python train.py --model="image classifier" --dataset="fractals drawn by 1,000 iterated function systems, in grey" --train_examples=295000 --image_size=32 --crop_scale_min=1 --horizontal_flip=false --targets=["system"] --num_classes=1000 --arch="vit" --norm="layernorm" --norm_position="pre" --activation="gelu" --head_dim=48 --fused_qkv=true --bias="none" --qk_norm=true --parallel_block=false --moe="expert_choice" --num_experts=16 --moe_every=1 --expert_mlp_ratio=0.25 --experts_per_token=2 --shared_expert=false --patch_size=[4, 4] --conv_stem=false --layers=14 --width=128 --positions="sincos" --pooling="mean" --loss="binary_cross_entropy" --residual_init="none" --optimizer="muon" --muon_scale="match_rms_adamw" --lr=0.003 --momentum=0.95 --nesterov=true --orthogonalizer="newton_schulz_5" --adamw_lr_other_params=0.0024 --grad_clip=1.0 --steps=8800 --batch_size=256 --epochs=7.6 --lr_schedule="cosine" --final_lr_fraction=0 --warmup_steps=260 --weight_decay=0.1 --adamw_weight_decay_other_params=0.01
Rows from block 7 of a small image classifier, named by matrix and row number. Rows with one number within an expert belong to one neuron, the router's apart. Each number is 128 + 32 x the weight over its row's rms, rounded and kept within 0 to 255. All counts start at 0. Numbers have three digits each. After the name is the row's rms in percent of the matrix's.
Before each expert's rows are labels from the 100 images, of 14848, where the router gives the expert most weight on average: "strongest on" is what is common among them. Only what is clearly more common there than usual is listed. The data: fractals drawn by 1,000 iterated function systems, in grey. In brackets: how many of the 100.
# router: router (model.blocks.7.mlp.router.weight, 16x128, trained with AdamW), inputs 0-127
# up: expert up (model.blocks.7.mlp.up, 16x32x128), inputs 0-127
# down: expert down (model.blocks.7.mlp.down, 16x128x32, transposed), outputs 0-127

# expert 1
strongest on: three maps (54)
router.1 088:191124113112098136142134104156195125104098121153130080146132100126157130147111167117080140127132171131158065079120149110178107152172141170128176128125090152172090150128128098065130145056101176127092099155136188086102083156147149102189147097120082115107200096139210169111124129117094112182091165092177152098143133096144068129083157091106149134097119158139120070095170152148157110130118
up.0 087:093106135104072174097150156134103171127094151165103188146136118113116144135195108150129055163099125128164109117110137154167145167172135179080111103130066158082074128111148087112148167090140108143170076204180143102131122120149139112112145094143171218141120067084150088140138112108148112101092122103119080128087114041130115188150111095147180156134116116150150099155136159169091134126132
down.0 094:152135115147156159084115133184124147129152086142186139142131123125133111167103118100151105139112144153110164089176103175098195123188074117147132200153107138083147092051074130134140158187054135167164166143161108116136160093122115162111089147085136133149120146107104175187137147176113149116088112168111107129084089132094161069142157177181145117108113068103039123157115151143105120103131
up.1 099:143110112117152154118176147099090143138088097103095113137150127104092134199141171115092114110114154071143112114115131146115137118111150112149098075148107109077154103163186142146138119165141185173107096132103136131130048166158178150105105165112142106102146211132140192215072154119052106138127141125133138169168090143096069159135102157167125078200140108159114136073087138103122134188140
down.1 096:104120095198110107185084224101191154072119189159130158146108149110145133099128103140103133123162099132138190136115138070131168084147112081142155085115147108110084086120163115119086176153076108176172188118126152071123171105119089120145125110173102146180137107128157093117179087117144170131140100147100100168102171098150129140110122088118127144164154108144174099133186061136114124087111
up.2 098:124114069117096107187168135135146104144130203128139154118094123124150104137178131113077103133169081167147100143090132135119143110105091083121187100094114090159194178121122128132120147112169049110106097089068179132092127152088195084181128118174134125162163083133130155167107108169141127139196100184135126158101109135141119129085150159098094122036155110130157132171084145115105077137144
down.2 086:164079157108124125168125158146114120126129139086101172170111120141168167146107087144179114072142173126129114084098086129037179112142117140079146130084108089138133115156157090103127153138170080085105131152164133173147200148079167145094167180115142050119128072109113102140153137140116112086135126062193130123101113127122135212172139130098153146160152170116066139148110157102133157116071
up.3 114:123161176131166128108126156063139138085156181165148093086128192091098137149124163112136122121135091126136140179143130141133121224106111125184166160165102133100106111142063119179074176124112081113091120125112075156115095146173082163153111153133106142181108141095181135083153130188084096102190098137081186176110150072138137106117089142094070120098090160119098131121148135099101104125111
down.3 109:115172110112119188080148176147065108125113088164126098152128161183086133136058139099142136125134078130080131128154119126177060142150126144114176112094180126145169108131081124101212151102092167090069141179134148170089120117112146133106114088169147147155128135171160092123056106110104098095117121096131130167087135128088191133135166171180158102084074152106147170116108135066115120135157
up.4 103:116139123172080120136108102204145117161199105095164150112137058164106097113146118132142193108104127194156145124150119110137120103106160133146063149165109164111070115107134166113133157083123080162101124129108121117146191127120024098157118180141067177123111066110092072143131096125116152122152131141110136133145201095136083093184175132143114091151121156142109135106128191125117179114107
down.4 101:133138083025135164141139147150153115159123150195127126176074088139129134099085192169160142112183100141151077125152116163128096137159111184155176099192138155068129184152124047106072143077090093157090132077146100152094100114128166119161125107147124114134147105142114161140158168107126143092077139139123126134149091147165132131194144148107158181125094128105074163111104155118110113116075

# expert 15
strongest on: dense (75)
router.15 113:119126137121079164105115126145119184160167173110124195096156124150108167132068131132102154149125152119141127061109102123128168180129140110111126130159104100121132162073141130117123112150124113153089140151093147071087151050124146121100107096135175199167125135098118082162167089164134144140153130145067195158075069104169098088088133123090100140112118056140108112161157173184152145116035
up.0 110:154139129076174075114099102181145100116157164087122149156098143148173168137130106155130154151108103176144140178154141118132119185136120149096093165153130196076126130074087064122100114096102123117106147159114172111115188148092100124163083131166111140128127104098131093155061065161135123094091141062120145148173139126139133104182094110166197201142115113092135120082176090147054114155111
down.0 107:136138203120062098144155170133107108093182205079173114157180124109118134123130125122171146188122134116078131114104118099146160114084117186128125129174120141050134142163110126145122126087187099160162163125131149140165092152091114085126167123093113089164125114084184088140129082091093155153125117127058146178109123123181052079122108148112161077066166127135126121127135149139174090112106
up.1 098:195073125160141127142144114118128081123121081152143129158196103151067139146118131135117150065161115113116117143071097133092108130104117093142110144224129175157105121171103126108098165121054121101157190138112091187132111173131167184101117155095136101180080133138147139140183180139103145084122112133121121154141149092129101163190110109083078135141124184106071160118054090152144143110150
down.1 089:113108121151130149088103097148177186082125088115109097139159137121096120157153127139055081143197108156132141146143124195143131126152193069116161035142144137086095096109129137068194155125147192149112128144152143221134117078103096114108140128175134102151200126174117163101092135129104095148129136110123107113173158140147177171083144139142099100101106105115146136078116136167118140157071
up.2 110:091132136157155088115098131191099118171138142081109164090123162089092152105107063073119125196136171179165127133080160125130091099116136065119131147083169113093161090109127112142130135191149074138156134099143161189125086099136101104096153112154170105153102144160096118155110123149133148060114156151135176181087158153204160107074156149135177117128130036144103087105116115139101150151127
down.2 121:097154159124098137165098153070135113095168119176126143131100153125091117103132163131139134103115128133145055104148149139052105189138125102126154136094051185149135133161085105105150133096081074113091096136151132110086140164138145169125107151174184082113097146140134090183152164110129115077121154124094098124118108157161197138174109196105133142109128198117090101164099189075169121066167
up.3 105:114138083094170115127133125122118102171143182188129132110133161104104111108089076173123086167150088134131156101108113094120152167143145124184104117048145141080132103134141115141102170087103154176153124150130162112074096107095112157120140081152199133122137172163181129124074113130126085058139128064120180119124128100161147161097108110099218154143173048159123139108130138174124083187100
down.3 105:178089141124120036148083138121172083128188156179129081086126150117171088148120151175160091176083149125134135144129145155135073126148132058147140103086111181116160162189057074107104148117126151129165083157138134152102167169130097098106145157086172132101095142140115138212161127123093113135097129118151141153085130139144080078143119128109106172132134170114193077149145148144115103176099
up.4 093:169135147116134108142120085099128119228118130133110105151087169109112165157155143101181113095138144114125189143112134105144121175154106114124108125027071143109180092102121075163148087147134159127076120118101068091115121174128141113089175113189094159097140152151106127142136160124110140182117134068153098184115137122078164151110147073196114106140204086111177089120135150106115141129176
down.4 103:113098085097169139140132159128138129181105212111117135091099172116088166103151124114201159084136075115157137096101126158174155200089111111135159106113099109162178109140125101117141130192091178133084126127119163103096139161137193155139102145083172132122114118115113133116113162105142122135128062208177151107134086181191096115077111143112093070069133133144102134156157101157119153095075

# expert 8
strongest on: two maps (100); sparse (100)
router.8 118:098124130118159099166143171185131133111159120093105119093102159114070111104127106084130066172128151181127132148101145125114083130141124090128171180070185105111146075073121109174099177177103118185152176100153118115154071136107083170083137130125156134122120167161111158157093124136130094082137115095086159162122117136150173188098047117185143146166135088131078099112123095175077119157080
up.0 119:111165162119157141071129100118103166142136118123144067092188118152110109103131121170124100114128115103163113144106132169092089116158145117113087142173097123182104118112143102123123133105127108163100139170087127150135194050197084131191091134174184070137085127084193129060127164126134105137175183093118133135111104060169149162149133085185103118185173162094118154104150133178098118104123
down.0 110:080133144087143109090113138088128166103129110094105115105131139083147164132106090180128096087110116153212149122095118150149113135152193094091089114166138069143071110086084098113115156153129107100119154147091108183154142115117045123139114107146148154134095154133163123195070104112136139114155054130120201143213130113191146141145141113171100137165169187183093132135170144149160111129107
up.1 094:087121156082202140055165126112123090113095129064133048143136163173119127109117110181223132158121080146106099193175151102122144078134139113100124126117096140098081102205110161097141096142128119109148109142091077165158194173197068151149150140137149114125155118146139125130125121146143201173116108124147058141105128121128131098113151111124109086101156130099149139114092100107162136113161
down.1 096:068159109084105116114133133138112204075126162134147121130148145120185133152108151099153119140165092116091138100130184107078078141184139145129136084116092104133153159049146123143101135139128159098093164152168117105145131156082127114141109199111056101180166104105095096121127168104132169117112105152157203086081128112138193145178133101129078076111141086105089121075184101184105134136164
up.2 102:168079092133152106070126138095118093114137123134130125169157163171171053108169153175138092171154124154064135161126112089130025102174126067176129128107165138113145128134128132122116182076148143151131124157173162116169183189080100163083090149088125130102134093102123148119101119062156117086159176092163104093142128190103084159112137128116154108147109062146109153106116172149109141134129
down.2 104:154102087107057198170098085116122123116125120187140125158095074128143106166130124114131129126153062158091183113169112125153157151179141143072116151151143130155094194064194120110111127141121159082088155134143079146119077164110164068185124165145166086140104116149119115093094155121126178080163148146092079080108150146074190098106131148108109097101126148117118128120155185173130087122103
up.3 114:196091133117122093141147109122147068134166127143134026152087129141088127161099149200088079104121116137170138130137083094099150113076152165162149130125154201107112132181111153134121123130110159114109104100127156168053095153140086128103107158156142175167115169132096066135101134172118171092136099104134122083102165141151092135088131191133141085100132151165123189109106195122160109180097
down.3 109:112169116161183094154134134149102070164116110201150183144115131114083130132149136100152083120084113117126067144129132120122200143118081140092162115137103125099165118152176108161146125177123108132105099145155137141150112157144128106159125053142160038131142124124094130135201112109100187138112120207084197119123040044154143116106106153163166084142126135155165135113128122115086133097142
up.4 105:130154154069058150161111145157152110121143167181128137115105045180116148129106124146120114106105122117090140133120076165161079179169153145111087120138120118065161186113158079070143118135136120148158134158170127068088209169114146144133159134167121150088136104120134099054126086121142076136157133155109079055160151079116176143117133138093143113130126141113138134174110150104121187049145
down.4 107:143123090165138099139113131099153146102108163137152094127129136094109085163100167141107097097126141081112207149172164086110110200122153115151156139120192119103103103121171098144087173126194130150098135160135091115091101093094141076117141114113024096106106121127105119096149127190109101186154052126103135180098159152171180128138100154112168119130127121137098133192123145191179163084099

# expert 13
strongest on: sparse (85); two maps (65)
router.13 114:076175087124103166079120155111091112103136124161078098128097165077130123121147139094099110101081183155091109139087181121150149149125102178067131091106128073144088108099217109162140159135190183167131101139200095174084126151161108145142147107116164113119165153092167216156104119128096106091114133116158126128155101115139162132153096127180131107131187056145111113107120090152122095140150
up.0 114:066111130092158119140138149107059144163188140130132141116135163128134211145129110145130127150117073125100119140128097071071206136112076121121122068111157119056135117126176116140153124129195110142103110160099076166166201123195143143106115160126214115181127120123138144161155090082079163080106142117153089162165136146081106178183135132134121108127145092109103156140102109106118134084114
down.0 118:200191201079122091129141114113068099123129064119164104125145057102154114155140032108130121124166147129129176187128135163137116051151165091173100099096164069127155086112116123131098143129158173143122124074148131114126143155119115169169099136113135189142098095113105164085092129126125162130184140124136141165140151116154099099123146099130075164130110140114080131165183158125148073147177
up.1 112:117116075119110111130149099101092088101147189152122139083136167166166071102156157198148090111105127106121124146150140136114090090110149119138059104111126076115165125088152101123121131134117106123143176131201091118094181163117137086146206109209110165153177118143132139106108168134142115164191110198102126142133122091070138142118198128084077120165170103084122112201086130128139154121131
down.1 126:095080121216138117132119154149038105141108156098176116143110116117174149153138115128098126098122113135074115118105141083123138127127102153123129172133122128193064124098125094120143096131126160116110141151226130147123172116119123117186144049185110074127157142111153097177134122220121148177114097109102129118161080080135148157147122127122141085164127071204128110106115096153095136191142
up.2 088:131130126116185114179088121138160168078147097118136133150148148174044148116111137103136093128084125147119117128163116142138130176154176138144170148089181088053184093049145098123078111119082170137161110128121104133166098092105132109153197114099135169155187171154157170100134168150110131091158140110051097133144143132109176082087084110175078135140113125127124105129062161180106118122112
down.2 089:174153084093101149142166183156137124141174137125134151180106122160079075115181189142120218095098176122086093086152079127165166138100103099163108085130125121113132114131142120130215094160064111149166157161162136086109099163108112131089153097132124178149114105105089109112127092068119133105102151176084152152100083155165104165165138150114151116127152175099118111145158118131148131126035
up.3 108:124141117131136121144121120173146116164152117116131092134152078191170050096089087095113151163162159148116180158198184155153091121095150100131129118131111144148105146090052115171171117121102122132116094108147073119159119091148150136131121106127104102059120194161149113039119119137169137109183178126120168111124177118109167134097156098110135136103106215099119137095188089098177091096106
down.3 099:081121126056101089122121100133138110176170143107097086101082125101141149206144121169138159045116176119170058106098153134096153108123131134109119099100075093103119152151090144082099136148093098159108100135079122131166134174123196068148137199127142111131123157077142107163111067120094114111103087145131177139122176170135152139186155145124115202115171152117142202119133123138103116112148
up.4 111:104165139143136096116098109076121113138193086109151131090106162102146097107144191086097125095150089124124180131156068061130096120129127181179123101154194162082113142135111127169087112133141162110139191100176103084184103092127079137081130110177192146105149182173102133097140201115105104082107088149184085139138168114102169157109115113169092092124149173100123127147129128123130134179127
down.4 110:145074164085147150085120138115106139131137100108158131124129137107077164126127108144073126155159114149153134130090106130120156153114126141160159140132112074111088105100130058153166148237044124103097104163137100143129131116087117098102155157170147118112174131091144173097156100126145178059081100168169162148107053069148159127123174187098146162203124120130150177134131183133103130177127